Weights of a small contrastive audio-text model.
Model: 7.25M parameters, encoder norm layernorm, encoder width 160, text encoder width 128, text encoder layers 7, text encoder norm layernorm, text encoder activation squared_relu.
Training: cautious_adamw at rate 0.0012, batches of 256.
Data: trained on telephone keypad tones over noise or synthetic speech, 39062 training examples, 77.3 epochs.
Rows from block 6 of the audio encoder of a small contrastive audio-text model, named by matrix and row number. Rows with one number belong to one neuron. Each number is 128 + 24 x the weight over its row's rms, rounded and kept within 0 to 255. All counts start at 0. Numbers have three digits each.
After each neuron's rows are labels from the 100 clips, of 14848, where the neuron reaches its largest size: "responds to" is what is common among them; "peak on" is the class under the peak. Only what is clearly more common there than usual is listed. The data: telephone keypad tones over noise or synthetic speech.
# gate: MLP gate (encoder.blocks.6.mlp.gate.weight, 640x160), inputs 0-53
# fc1: MLP up (encoder.blocks.6.mlp.fc1.weight, 640x160), inputs 0-53
# fc2: MLP down (encoder.blocks.6.mlp.fc2.weight, 160x640, transposed), outputs 0-53

gate.473:122098166125137111112174146119130159123102137106144108091144124150162180110112153144150162139141130126164111105158109095150160112131143151157139140181138115045118
fc1.473:171122135118110137183101117149078112124101108111138163136136152165164134146139149122134069140115112177138152158116120152109149161127113106116120179102123148088120
fc2.473:080096132101102084123133143120153137120113108168148126125133124154118152106136105097121149116163130122133127148131130169140134098144129144137140099125106161110138
responds to: key "2"
peak on: key "2"

gate.98:160188143112123135184164112146128140090168111124116092129134132108093134125145132143136177114152030119111127147119145127147081135123139148151106194125147127133077
fc1.98:064142086142131163107112146084137141130158145089124124132122123130169112131118142116114094137129119095124096126170155111154120085150109110107105126157171118175121
fc2.98:119146089087101121127159117144111105176115121137110087170097116143112131131128150126139140139132129136146123144155118122143127147150122150149124107123098194132164
responds to: key "C"
peak on: key "C"

gate.400:178109092136125101139205167155134097116091099095140122127145144162141152164133118125144151125139126149135126133103117108136141133129132131136129122121139132126136
fc1.400:114144190134143141106073102099129145165144168152116130142129093082113117099139153132122112134129147101126129133167147154118103119125141131127141114135117136123125
fc2.400:122122094129142131120137130182142162177196158152119157125118094079093121142137136133150151122120126130123123121103144073120143133127109122120154112117116127117100
responds to: key "0"; number of keys: 9; number of keys: 7
peak on: key "0"

gate.192:151139176130144098127092131178106149117109136144111156153146133119107162150168136148147133148139105107131126139123127158148196107148151136147093118087121137130135
fc1.192:146103119165180124188139126145130122164111146101130144144125124128128120143150109126122138132119119088144112089099099165133131126108160119129137101123080120122059
fc2.192:161099134132100119142162149114125113137114110131148139125157141131105096125169168106126121138124145138126100139095162154114130160113120135114154183131151166149104
responds to: key "C"; reverberation; last key: C
peak on: key "C"

gate.15:107134152163155139119135139177191113151091109148119169100149119149119138133119118133125122139167140146136137099140139112157123121100162132174129085119141063155098
fc1.15:197167157179115078175131146141126132108106097111147131150148128121142133088147140100115134156127151139110143114064098092133163113123115113102093103087130120141144
fc2.15:135087098098109088158164128098142114159187127149140117140129173116129140116114106104126107109131150107106155126117120130109141186153123131148152109099149170138095
responds to: key "2"
peak on: key "2"

gate.354:130173126123171124142141137153131148118151128126122140131116111123133121113134129142180150032132119119169103142120163122199126138142020112107133147125125115113098
fc1.354:103111152128120099129120166101115094155065126117119112129133134131138142141124116158121123096101152115143133098156098134126153133119139135172136061088150153086147
fc2.354:152093078138107107099129102113133080130164147118135118106145122118147116149129155128118121204117125158119146109116091141121080130115212107108126166150119117164181
responds to: key "C"
peak on: key "C"; key "8"

gate.162:122127105136161125150167141124113152128130122143138125179118178131164124127148165084115170149113180164145119103150145145126083109124148148096133096113145156096133
fc1.162:196178173143136128098098122143079116114142102105116104136169139142111155116100101173086134124115023127122103156112120121110141131121134116150120154124103154154172
fc2.162:106170066107124118123154104158158154063137125135163131096106141152101133176108146110127075112090091121100144119137106152106123142125104098086099135112150107147156
responds to: key "0"; mains hum; first key: 0
peak on: key "0"

gate.425:112178121161119147094114131162128160092136126116099082129109114123163106117146111156131117128143097149119134146136143112099145107178130163108146122140153130127097
fc1.425:102135147104144058062114117123103119093130107133090119137106140120113100118115127107141122105113116104130191118078161130132102114139147133141123101162160129107104
fc2.425:088155160154114142086156124107098131175137164100119127116120149141109104134103104103123127124115132125107100130100120132133068130133142103162106114148132109104159
responds to: key "C"; reverberation
peak on: key "C"

gate.612:105118123144111181116149149122134114124179120100118148135124115132143143126137129185145179142136108126136140122134145130142093124120138123146111159142177152148128
fc1.612:108130138150089104129141133109128138198123149131163145136136145131127129121123115163110120129087194110132129140138120145121058132126124119149121129116090142173065
fc2.612:135122131045119123113100143104096123151165130138125135112141125172146132134133120136157125134164141108126131115145140118121089135119095117120120132158117113098116
responds to: key "0"
peak on: key "0"

gate.128:085085098144141115121136142128137166138172149172164140151134145152124140130135101116132132136148122099135141141113145127135131120149139114136138098134166110116146
fc1.128:081077097140143111123141141149139157143180168169159149136141142138119136118126080118127132126139125107137141132123140131141139128138130115140128103127154122106146
fc2.128:074130126112132110122070116105145158170175179161146133181157138109109104086112101119092113124124148097118129131156117163127146089122131097118094094124118124125135
responds to: key "0"; first key: 0; number of keys: 9
peak on: key "0"

gate.152:155105085146144097141183156163127112112121095112131125144135133164145134141140130135142153148135126127135130150095127126137141131137138109126148118130121127114140
fc1.152:113134179106094127115090095112139154142140148138113122108107139108126110090122124116118112122117131124126115125150125120114102130126130151124131123119126147149114
fc2.152:177122107131124126134136129164149150146168136146149127125150114113119145155121140120146121118113115118123126123114133105120116134125131126127163150124116117145108
responds to: key "0"; clipping
peak on: key "0"